{"dataset": "dead-leaves pictures: piles of overlapping shapes", "translate": 0.12, "rotation_deg": 5, "encoder_qk_norm": true, "encoder_inner_norm": false, "optimizer": "soap", "max_precond_dim": 1024, "adamw_lr_other_params": 0.0019, "lr_schedule": "cosine"}
Rows from block 5 of the encoder of a small masked image model, named by matrix and row number. Rows with one number belong to one neuron. Each number is 200 + 40 x the weight over its row's rms, rounded and kept within 0 to 999. All counts start at 0. After the name is the row's rms in percent of the matrix's.
Before each neuron's rows are labels from the 100 images, of 14976, where the neuron reaches its highest value: "top examples" is what is common among them; "colour at peak" is the nearest of a few named colours to the mean colour under the peak. Only what is clearly more common there than usual is listed. The data: dead-leaves pictures: piles of overlapping shapes.
# fc1: MLP up (encoder.blocks.5.mlp.fc1.weight, 640x320), inputs 128-191
# fc2: MLP down (encoder.blocks.5.mlp.fc2.weight, 320x640, transposed), outputs 128-191

top examples: pastel
colour at peak: grey
fc1.173,064,143,219,219,171,165,194,236,205,270,196,228,137,186,191,215,240,189,182,177,260,221,257,177,241,224,131,244,114,134,283,199,172,214,235,234,249,141,189,225,179,211,180,176,160,240,256,148,142,177,217,185,180,137,164,157,229,215,249,175,248,262,243,208,232
fc2.173,084,169,206,153,250,203,211,159,182,174,252,163,223,264,157,241,185,193,195,207,189,176,171,224,204,211,220,208,230,228,125,235,169,265,207,192,184,190,180,223,180,201,211,242,266,223,232,230,240,180,225,204,216,205,190,206,219,158,207,181,150,211,170,205,206

top examples: shaded; earthy
colour at peak: brown
fc1.101,051,176,221,163,162,172,164,123,170,140,129,179,168,217,237,222,197,154,186,195,164,272,251,236,258,203,192,225,140,242,191,180,232,137,220,180,180,215,195,224,218,217,260,248,146,181,132,254,145,226,218,212,237,241,229,201,126,180,145,217,174,137,144,244,226
fc2.101,054,187,149,204,153,229,177,237,210,275,214,226,187,135,262,206,245,203,166,235,176,231,155,199,155,237,162,179,220,168,236,234,183,220,227,181,238,225,241,177,191,204,234,211,184,181,139,190,229,167,151,267,175,126,126,213,239,275,268,163,168,224,254,187,174

top examples: large pieces; shaded; pastel
colour at peak: pink
fc1.412,104,212,237,200,174,184,173,208,152,257,156,211,244,146,171,219,179,151,224,159,240,195,217,160,201,226,208,223,136,207,209,236,215,146,247,184,256,191,192,219,92,162,229,241,166,299,243,219,152,255,217,180,151,149,205,302,170,163,264,221,223,226,186,172,180
fc2.412,139,138,241,175,224,191,218,222,224,160,259,173,199,246,168,224,202,188,139,203,196,196,200,253,220,243,188,247,228,220,159,166,123,370,241,168,171,237,223,239,250,256,210,193,218,210,150,222,277,157,152,235,185,218,178,178,225,197,207,214,170,173,186,181,172

top examples: pastel; grey
colour at peak: grey
fc1.448,074,128,192,181,194,215,195,211,215,284,212,224,154,176,187,214,231,205,172,224,269,260,201,182,247,147,145,201,219,173,250,206,149,250,164,189,209,135,329,231,186,201,202,219,252,226,237,146,141,236,242,226,189,188,162,151,245,181,232,182,206,276,255,158,233
fc2.448,080,186,231,170,243,189,221,192,187,164,242,190,198,239,161,242,214,215,225,173,210,101,230,203,207,263,211,194,169,224,123,205,196,200,194,236,223,175,155,209,204,201,198,220,183,227,254,209,223,180,185,173,236,203,216,190,236,169,228,187,182,199,185,230,217

top examples: shaded; textured; earthy
colour at peak: brown
fc1.134,063,201,223,205,208,177,144,170,165,165,125,137,126,206,219,217,214,189,191,179,198,245,210,187,258,205,194,235,123,297,210,179,249,164,199,217,228,205,195,226,190,218,234,254,179,193,153,247,154,200,201,212,221,229,269,226,98,160,190,222,188,119,133,224,198
fc2.134,069,161,189,240,156,241,201,220,198,204,237,222,243,122,260,172,203,180,141,282,157,249,179,227,164,267,167,181,254,154,246,250,158,211,243,167,210,231,251,191,220,212,227,215,161,144,170,199,247,170,135,263,135,159,89,209,217,255,205,180,176,216,293,166,218

top examples: shaded; cool
colour at peak: grey
fc1.421,074,241,250,195,180,197,165,189,224,205,212,198,271,161,187,165,232,128,214,198,189,174,185,228,218,269,301,237,207,232,244,191,210,117,208,206,220,198,97,187,176,184,210,233,211,173,221,230,257,200,193,245,190,210,206,328,215,210,178,200,162,239,161,148,46
fc2.421,089,176,234,192,202,207,236,229,180,166,214,238,174,264,191,205,192,182,206,225,234,203,268,82,115,210,216,209,184,167,153,171,224,165,158,157,191,243,305,188,288,183,161,212,187,234,152,146,168,204,160,201,198,218,174,247,201,194,217,180,229,124,246,217,186

top examples: shaded; large pieces; earthy
colour at peak: brown
fc1.307,083,133,225,228,168,219,207,209,213,297,213,197,204,159,174,228,197,252,254,214,278,164,174,235,206,202,169,230,175,176,250,173,142,248,232,163,221,154,272,224,117,162,211,233,251,269,228,141,80,197,194,212,124,165,185,212,147,178,240,177,209,235,254,154,223
fc2.307,080,208,267,196,252,160,256,211,212,128,208,168,193,252,153,222,184,190,153,215,186,181,275,212,167,228,183,190,190,226,168,178,117,231,219,202,182,194,194,227,192,185,270,199,161,268,195,253,299,225,225,207,216,223,181,199,228,149,160,202,164,171,135,170,195

top examples: large pieces; shaded; pastel
colour at peak: pink
fc1.589,150,164,213,216,157,169,175,211,181,304,224,225,178,188,182,237,205,148,194,160,251,217,203,164,223,179,142,247,216,192,321,173,166,181,205,166,224,166,271,226,158,168,158,217,199,243,219,197,64,163,194,257,178,185,188,213,217,208,209,211,213,276,235,192,235
fc2.589,147,205,230,173,235,187,213,194,207,174,219,182,212,248,192,208,194,213,182,198,217,158,228,218,193,230,203,189,174,210,109,196,177,295,212,206,202,203,192,201,222,205,218,201,193,233,206,201,252,209,210,182,220,195,200,181,215,180,198,185,162,172,188,209,172

top examples: large pieces; shaded; pastel
colour at peak: grey; pink
fc1.201,125,163,221,214,137,180,179,178,167,294,191,193,170,195,222,211,226,144,176,192,234,205,207,171,205,187,124,271,143,177,301,186,205,175,226,163,224,161,226,235,143,175,189,190,179,236,258,196,105,167,198,212,143,177,172,215,236,188,228,186,219,242,211,153,229
fc2.201,141,187,235,171,261,192,207,198,200,168,237,199,208,222,168,224,187,217,174,199,219,203,221,202,191,218,212,202,199,195,135,179,177,300,230,227,197,207,209,202,225,193,196,213,216,250,191,210,237,198,196,220,239,213,197,198,198,202,190,190,147,178,184,220,160

top examples: shaded; earthy; pastel
colour at peak: grey
fc1.71,067,239,128,209,172,226,184,174,177,191,186,165,107,188,279,202,231,191,206,184,298,238,285,184,196,185,161,171,265,131,208,247,195,291,171,209,190,186,223,205,193,275,195,194,271,243,209,179,203,176,228,152,184,249,145,184,251,170,220,181,208,243,243,198,317
fc2.71,071,220,159,224,198,230,208,174,259,251,149,257,184,148,106,305,212,240,214,235,181,185,127,259,199,109,208,197,126,228,167,207,203,173,211,300,196,202,149,180,168,171,210,178,212,177,218,212,135,178,274,179,207,223,264,143,174,268,211,213,197,266,163,179,213

top examples: vivid
colour at peak: grey
fc1.389,106,242,188,198,242,202,189,219,181,105,215,198,313,223,215,158,170,215,189,245,166,208,196,219,194,226,228,188,191,211,111,180,217,179,208,226,188,213,101,185,258,223,236,194,198,192,232,166,312,219,221,174,210,191,216,203,167,199,170,236,208,114,154,194,166
fc2.389,088,193,181,193,153,222,179,201,212,228,170,202,172,189,193,199,219,198,225,174,184,224,195,201,189,157,201,225,167,178,271,198,218,90,200,193,196,212,218,186,183,203,194,200,190,158,195,218,139,219,203,238,189,190,185,202,200,237,206,208,215,217,219,194,220

top examples: pastel
colour at peak: pink
fc1.42,313,246,222,207,186,175,175,185,196,250,146,220,216,177,185,215,180,129,222,119,250,179,196,150,236,178,191,252,180,183,361,156,210,114,244,215,169,170,145,206,143,167,157,222,208,194,224,179,145,183,187,193,213,158,259,377,219,232,207,215,220,267,169,204,113
fc2.42,214,177,228,174,198,211,206,200,194,172,200,166,211,224,238,170,184,191,176,234,196,206,208,193,146,228,197,210,206,195,101,202,226,317,240,152,205,229,244,231,257,216,223,201,194,224,171,211,211,198,184,217,221,190,152,220,195,168,230,212,181,181,263,224,173

top examples: shaded
colour at peak: grey
fc1.68,092,272,165,182,239,197,244,215,238,170,143,202,165,215,234,198,216,218,194,273,155,205,213,254,224,172,195,137,236,190,187,236,133,236,187,148,172,182,218,240,215,261,124,264,232,272,171,204,147,240,232,161,202,224,230,116,217,210,139,209,173,269,266,199,241
fc2.68,094,198,155,157,147,249,241,149,207,274,172,226,143,124,189,200,184,224,225,140,226,173,199,157,253,215,191,151,159,217,195,174,210,165,211,231,215,213,206,220,144,109,177,180,248,189,231,183,218,201,236,166,262,234,184,192,202,166,263,211,205,253,129,193,228

top examples: vivid
colour at peak: purple
fc1.15,040,191,255,179,175,210,154,203,199,233,217,139,186,186,200,247,250,192,204,244,153,207,237,178,206,153,177,174,185,230,160,197,241,241,135,172,220,193,242,178,235,206,283,197,243,161,129,243,135,209,206,189,201,220,193,218,179,205,210,178,171,139,171,178,176
fc2.15,058,194,218,225,202,169,253,213,168,164,238,185,205,157,229,217,144,254,179,238,195,230,138,211,161,274,193,220,245,186,223,164,157,147,294,193,150,204,210,209,162,181,155,213,143,162,197,184,273,221,130,237,159,178,226,188,160,191,159,224,207,235,200,223,196

top examples: pastel
colour at peak: grey
fc1.17,067,228,139,130,208,218,173,198,233,133,250,245,198,169,211,206,202,176,203,181,268,269,266,166,234,205,133,143,258,186,245,200,223,177,183,256,121,208,216,188,266,228,225,172,255,122,198,174,246,183,188,195,209,239,181,249,233,226,193,185,204,189,165,221,246
fc2.17,088,158,177,215,124,196,173,193,209,266,194,221,233,171,223,182,235,225,259,165,183,141,142,189,277,177,252,204,201,213,188,245,234,141,161,223,263,129,179,180,232,193,198,240,198,108,242,163,168,226,269,199,214,207,267,143,202,234,240,195,223,255,215,159,223

top examples: shaded; pastel; earthy
colour at peak: grey
fc1.454,074,151,225,252,140,189,246,217,211,282,195,150,93,204,232,217,193,159,178,158,252,181,190,188,178,133,140,321,150,170,289,227,184,259,203,138,163,172,236,225,201,169,152,176,220,227,200,238,105,147,196,200,240,206,175,190,198,145,198,152,209,177,220,246,253
fc2.454,100,180,187,209,252,182,181,170,176,209,237,199,226,189,178,237,191,255,178,313,180,226,180,213,218,199,166,153,201,220,166,140,190,281,261,225,178,153,178,180,163,214,278,197,174,229,189,213,242,214,186,195,183,159,243,166,188,186,242,193,170,201,185,220,171

top examples: shaded; frame
colour at peak: grey
fc1.550,072,201,152,200,192,230,236,178,167,122,232,150,232,215,221,203,200,211,180,234,111,216,188,270,159,263,221,117,273,245,132,204,272,194,184,214,221,261,165,161,267,264,184,170,257,159,136,297,236,181,161,131,159,241,205,181,145,194,200,222,172,136,173,237,214
fc2.550,055,266,154,231,187,223,196,193,224,194,143,226,137,201,204,188,162,212,190,188,200,210,190,171,222,158,218,200,138,134,299,189,201,123,196,196,211,191,201,168,185,169,200,157,189,178,190,170,218,215,249,247,179,197,196,128,168,270,188,214,217,199,252,203,227

top examples: pastel
colour at peak: grey
fc1.453,057,159,171,188,243,231,205,204,152,210,231,184,213,193,207,200,201,211,177,146,267,211,236,140,200,138,118,234,198,154,230,185,162,222,178,203,245,146,243,265,158,188,258,220,213,156,267,104,201,226,199,217,203,159,201,161,273,231,180,199,201,283,159,154,211
fc2.453,066,181,205,160,222,190,171,189,221,179,219,192,173,231,131,205,230,167,229,222,205,163,218,212,242,293,206,157,172,212,104,249,190,202,203,246,210,194,186,226,254,230,171,231,186,219,255,226,177,189,157,185,234,206,183,175,169,146,238,204,202,184,224,203,222

top examples: shaded; pastel
colour at peak: grey
fc1.310,086,151,245,200,180,162,201,209,189,252,164,184,271,153,140,225,210,162,193,149,234,236,236,169,180,153,179,254,181,151,235,155,194,172,224,158,189,211,216,201,184,116,239,185,164,104,248,213,175,189,192,269,217,196,215,190,176,183,227,178,255,155,158,191,153
fc2.310,094,202,190,191,237,197,148,285,218,191,288,243,213,249,276,214,209,184,190,249,181,196,138,240,152,192,178,221,189,268,125,145,225,220,160,185,194,235,215,202,271,239,247,205,153,203,154,216,198,227,121,272,120,147,182,283,176,209,214,192,132,144,187,159,176

top examples: large pieces; shaded; pastel
colour at peak: pink
fc1.574,091,140,229,199,116,215,215,212,204,340,224,174,182,198,203,260,218,192,213,218,182,199,197,159,202,219,178,219,184,205,297,182,172,221,222,185,249,155,276,197,188,185,138,210,238,248,196,159,88,222,224,242,175,169,189,216,248,227,245,174,210,280,260,139,164
fc2.574,110,185,235,162,254,187,239,192,169,133,214,192,215,215,189,173,171,222,205,202,253,167,263,180,188,226,209,194,202,223,87,188,156,224,197,183,183,185,210,227,181,176,237,228,193,244,208,212,255,199,180,189,243,214,213,205,198,131,176,196,187,152,174,193,179

top examples: large pieces; pastel
colour at peak: pink
fc1.179,079,171,217,232,148,196,198,204,190,279,170,178,197,145,223,227,236,142,208,161,261,220,207,184,234,146,159,261,158,199,267,220,187,214,268,134,176,136,300,217,131,206,179,196,203,286,237,201,67,212,220,230,178,216,176,230,224,141,260,180,192,233,213,177,225
fc2.179,118,168,256,161,244,188,212,198,207,178,251,186,165,215,178,212,188,210,175,215,200,159,204,207,177,235,198,205,177,213,141,170,173,313,198,208,211,218,178,225,194,191,203,196,207,241,190,219,303,185,182,212,224,220,205,190,212,181,196,199,161,206,186,212,162

top examples: shaded; pastel
colour at peak: grey
fc1.262,076,153,212,218,196,185,200,185,175,210,197,172,101,208,236,204,230,240,237,206,168,221,215,192,160,222,215,199,144,300,111,257,214,217,201,173,232,239,239,172,199,206,249,234,178,186,109,221,196,260,208,195,180,236,221,145,161,151,196,212,175,128,183,196,248
fc2.262,065,186,190,193,152,225,187,220,151,187,183,198,210,111,224,188,196,213,170,269,245,231,198,225,196,255,172,175,247,173,259,211,179,178,188,189,194,164,279,204,220,199,236,206,202,183,203,201,253,168,131,221,151,181,191,189,223,258,193,157,186,234,219,151,194

top examples: vivid; small pieces
colour at peak: grey
fc1.506,064,232,226,220,259,188,196,163,143,124,186,168,320,223,196,181,197,218,238,222,170,178,169,182,192,221,191,156,164,238,209,164,201,140,234,204,228,208,156,206,216,187,221,246,171,195,186,196,288,256,228,247,228,205,256,256,201,241,209,291,224,232,173,186,143
fc2.506,076,163,185,177,108,220,207,254,224,264,185,219,154,171,216,132,195,164,196,158,236,214,231,163,202,227,206,196,220,167,155,213,227,131,179,148,175,219,250,233,166,218,196,208,173,172,226,207,159,170,139,213,169,209,171,234,197,177,206,191,241,146,206,178,232

top examples: pastel
colour at peak: grey
fc1.373,077,236,252,202,186,205,193,166,244,212,228,246,296,146,160,244,173,162,255,114,207,131,222,183,190,220,273,219,224,204,223,193,229,147,271,210,205,211,215,158,167,170,162,215,204,217,162,247,201,214,227,236,199,162,270,313,178,207,166,198,221,214,178,155,72
fc2.373,090,195,229,203,174,174,250,264,200,146,219,172,180,255,221,148,192,149,193,254,202,227,163,177,160,195,176,244,202,219,125,150,204,260,149,60,125,167,203,237,221,223,250,169,196,161,186,180,239,221,194,238,147,229,185,215,167,214,245,210,197,200,205,191,233

top examples: pastel
colour at peak: pink
fc1.521,341,237,216,199,186,185,173,203,192,280,155,230,193,180,181,218,174,115,220,129,245,184,193,148,228,168,182,254,200,184,368,162,192,125,238,212,186,168,174,191,142,174,150,210,205,181,227,176,122,173,192,205,207,162,246,372,224,242,217,218,223,274,184,208,145
fc2.521,235,184,223,183,203,204,206,189,197,168,215,178,238,215,232,181,189,206,177,235,207,195,206,197,181,239,200,204,207,191,110,209,222,303,246,171,196,217,221,238,247,202,220,208,191,237,190,207,224,193,187,207,213,196,160,224,192,159,225,205,180,176,250,221,171

top examples: shaded; pastel
colour at peak: grey
fc1.303,059,183,205,180,200,245,169,213,211,164,239,161,204,223,183,222,260,243,228,321,67,189,153,260,181,243,181,139,248,235,170,171,191,224,175,223,258,225,230,198,223,199,282,169,283,108,200,204,251,264,177,220,170,214,142,149,267,255,192,203,177,216,211,160,211
fc2.303,087,206,173,203,210,173,264,226,169,154,142,229,214,177,216,138,145,197,200,133,289,177,295,120,192,205,274,157,158,162,216,216,216,0,174,205,192,186,210,208,213,167,154,224,117,269,216,148,190,229,201,213,262,197,262,215,159,182,191,180,259,191,232,212,205

top examples: shaded; large pieces; pastel
colour at peak: grey
fc1.599,079,155,242,274,188,198,157,240,188,297,187,186,266,193,197,173,194,145,177,176,279,214,224,189,169,216,207,281,142,169,238,146,166,174,217,234,261,193,224,169,140,170,185,239,190,198,279,169,111,156,205,274,172,178,170,253,168,254,170,236,206,205,254,186,243
fc2.599,086,204,211,168,234,221,196,199,169,204,249,167,178,276,180,211,195,192,214,174,192,202,218,204,201,234,161,206,229,240,158,212,170,195,218,175,191,196,214,231,250,200,249,194,212,204,172,201,244,241,157,233,184,204,182,192,216,180,203,204,188,228,141,193,141

top examples: large pieces; pastel
colour at peak: grey
fc1.457,169,184,214,208,156,189,204,187,194,311,189,223,164,197,196,217,183,134,193,159,257,213,228,155,215,165,148,239,212,185,314,181,172,177,215,178,210,165,278,233,155,168,142,228,200,239,198,211,59,170,187,234,198,187,204,235,235,176,220,172,220,283,230,206,224
fc2.457,198,190,226,185,233,177,199,183,203,167,238,177,211,225,197,219,206,213,177,215,212,166,189,202,215,244,188,176,183,207,136,193,192,313,213,208,200,200,180,212,215,215,201,208,201,216,206,198,243,193,210,186,217,199,194,182,206,176,206,206,157,175,199,217,180

top examples: vivid
colour at peak: grey
fc1.98,090,172,164,182,262,217,232,239,210,131,269,205,194,224,182,199,230,318,203,252,153,201,179,275,158,266,236,120,221,220,51,225,197,263,159,219,234,236,182,153,237,254,258,200,208,181,193,180,288,216,196,171,197,231,160,98,199,213,199,218,206,178,209,191,256
fc2.98,099,213,183,225,153,211,219,177,190,198,175,201,214,176,167,172,177,210,197,189,212,214,241,163,215,166,197,202,199,179,288,200,202,28,196,207,206,192,227,207,175,173,188,200,220,167,229,174,148,214,215,213,171,193,224,193,194,203,190,201,217,191,208,188,241

top examples: shaded; pastel
colour at peak: grey
fc1.491,071,156,198,205,181,193,155,152,206,186,201,231,276,193,126,162,194,121,165,194,198,279,221,119,173,188,124,215,197,177,181,191,231,102,222,180,167,206,160,234,227,184,250,158,201,96,237,195,273,246,143,268,243,217,229,272,227,246,267,217,239,162,165,231,203
fc2.491,080,149,195,165,253,186,121,262,171,261,210,213,182,176,293,130,212,220,267,121,250,169,160,205,267,185,237,226,210,237,196,118,222,213,165,228,217,210,239,176,280,195,172,222,143,166,216,243,218,214,141,231,191,162,215,155,164,234,200,167,197,187,161,178,171

top examples: shaded; large pieces; earthy; palette: warm
colour at peak: brown
fc1.553,061,163,245,216,218,222,256,214,195,264,225,202,211,185,144,235,134,259,217,269,231,163,169,257,198,219,141,257,172,163,232,221,177,245,241,217,210,193,251,169,226,177,222,183,214,223,227,196,119,158,168,191,106,163,165,185,157,222,219,237,237,155,251,194,229
fc2.553,085,211,215,225,252,212,193,212,184,141,219,137,182,289,215,169,191,224,126,174,192,211,265,215,158,208,208,179,223,233,245,178,170,172,238,223,200,157,121,195,158,190,257,199,221,290,143,146,264,183,229,227,226,202,233,221,254,172,173,201,150,179,165,167,178

top examples: large pieces; pastel
colour at peak: pink
fc1.542,168,188,224,223,175,191,201,202,215,336,199,223,154,182,175,226,169,174,191,139,258,188,198,173,219,170,167,234,225,163,338,187,179,202,209,193,239,162,278,212,136,149,130,205,199,229,216,204,44,159,196,213,168,178,214,237,239,213,211,193,239,293,238,205,197
fc2.542,189,205,227,193,221,185,213,191,193,160,237,171,218,228,203,195,198,190,172,231,206,175,215,185,190,247,190,173,207,217,129,214,188,304,218,193,192,194,173,218,215,224,208,215,204,220,210,191,243,203,198,181,211,205,178,204,209,158,196,210,161,163,209,204,182

top examples: large pieces; shaded; pastel
colour at peak: grey
fc1.19,092,120,210,244,123,205,194,209,219,304,254,210,141,224,205,227,200,175,177,209,217,243,229,215,224,175,155,246,211,185,235,199,158,241,171,170,249,133,275,219,169,204,168,217,198,209,171,224,43,188,182,204,174,236,153,147,203,188,219,180,199,199,255,197,262
fc2.19,109,213,202,169,228,159,224,172,170,170,252,187,219,209,179,240,193,251,191,195,209,128,178,206,182,238,194,181,202,223,152,210,154,269,216,192,178,227,197,205,210,205,236,206,210,239,197,183,270,201,207,205,231,162,230,166,208,184,191,206,138,186,196,191,166

top examples: shaded; pastel
colour at peak: grey
fc1.136,073,191,201,191,247,183,177,172,151,259,197,196,206,165,194,188,140,177,205,137,317,236,240,243,190,195,182,232,168,147,279,198,182,175,214,239,188,176,242,173,209,156,186,231,217,183,272,173,224,227,168,258,173,176,239,271,197,241,248,229,256,194,181,220,219
fc2.136,075,208,196,181,201,219,226,275,200,201,270,219,228,273,122,198,235,191,180,217,147,159,221,211,213,242,176,204,197,225,164,204,201,174,206,255,243,193,148,207,253,232,251,202,185,219,187,174,196,154,206,202,206,216,198,176,239,195,225,197,205,178,192,194,244

top examples: pastel
colour at peak: grey
fc1.32,063,152,150,219,238,237,211,192,205,176,243,175,112,214,239,190,231,235,145,231,286,241,251,190,257,157,130,190,209,118,191,196,162,286,171,226,222,152,280,241,217,220,202,137,180,212,233,172,174,172,247,205,153,208,141,39,201,183,188,249,223,252,228,205,306
fc2.32,070,195,173,150,166,177,190,164,214,237,268,263,228,221,114,217,207,218,212,187,124,143,112,256,198,227,196,195,203,253,199,264,229,120,174,269,266,210,139,175,193,227,219,261,273,162,293,222,163,162,190,178,222,200,230,216,201,235,224,146,125,188,204,195,233

top examples: large pieces; shaded; pastel
colour at peak: pink
fc1.239,068,151,245,221,108,179,179,213,226,319,207,175,222,179,141,250,261,124,202,227,235,182,153,226,178,134,167,210,220,168,249,212,158,232,267,173,218,179,263,201,150,182,173,187,247,225,221,157,117,254,195,256,168,193,131,212,204,186,256,185,214,225,264,145,205
fc2.239,078,175,226,177,267,191,242,223,167,152,232,219,199,187,182,199,146,241,226,160,217,178,283,195,206,227,212,233,144,244,107,151,168,225,178,210,165,181,200,206,225,173,254,191,160,258,190,233,239,197,201,193,258,198,233,192,226,158,190,190,188,198,142,206,198

top examples: large pieces; shaded; pastel
colour at peak: pink
fc1.23,122,178,203,256,157,163,208,219,173,288,219,234,280,167,207,229,203,148,245,131,262,207,178,187,201,198,184,238,183,202,257,177,174,166,226,199,240,169,248,210,105,169,207,251,243,263,253,185,100,201,200,232,149,154,177,242,195,217,218,210,187,240,224,170,214
fc2.23,124,186,270,162,248,181,198,189,201,150,210,170,162,264,161,205,191,240,158,206,207,186,254,212,163,226,201,234,184,204,174,182,170,292,213,184,195,240,206,227,239,206,241,180,184,243,175,221,295,220,196,214,207,215,210,196,209,169,192,218,176,201,179,178,160

top examples: large pieces; pastel
colour at peak: pink
fc1.105,157,182,223,198,156,171,223,194,139,306,202,215,197,161,223,247,176,147,198,133,276,178,229,174,229,159,136,274,176,177,282,177,175,174,197,141,225,161,244,248,158,185,149,224,178,303,197,213,63,186,192,167,182,178,197,252,223,189,222,188,213,253,210,232,251
fc2.105,189,165,209,206,229,165,199,198,223,159,240,166,209,234,166,232,182,199,161,241,175,187,162,235,198,245,205,189,183,209,151,212,161,361,237,184,177,213,191,205,205,225,230,206,206,219,201,205,274,177,218,216,209,188,182,159,202,172,204,219,158,164,203,191,166

top examples: vivid
colour at peak: brown
fc1.163,052,241,214,172,158,158,114,188,173,132,156,118,183,168,180,246,212,152,186,210,181,263,215,240,217,186,204,235,160,252,189,185,254,156,218,218,152,189,190,175,216,204,200,227,196,175,140,256,168,199,193,210,233,233,310,232,116,155,187,229,181,149,94,205,187
fc2.163,049,195,137,254,169,252,225,199,219,186,199,249,207,165,281,147,221,183,169,224,157,252,175,196,224,223,168,193,212,165,274,203,184,150,242,162,225,208,178,183,182,182,231,176,148,212,161,181,251,212,185,283,146,158,102,197,193,255,215,181,194,203,330,210,205

top examples: shaded; textured
colour at peak: grey
fc1.354,056,130,230,184,142,231,171,239,182,232,163,154,127,183,237,214,222,152,160,167,286,249,241,198,304,129,150,235,79,168,283,195,184,172,210,213,208,204,259,220,134,224,174,236,185,203,200,252,123,132,217,221,205,182,187,197,124,158,202,179,222,152,209,253,243
fc2.354,069,175,175,215,201,173,207,165,211,246,274,241,225,238,189,219,236,198,157,265,115,226,165,222,220,268,196,196,278,219,190,244,152,298,235,202,232,181,170,164,231,199,271,222,209,235,192,155,236,213,185,245,175,211,159,198,231,232,217,191,124,225,256,185,195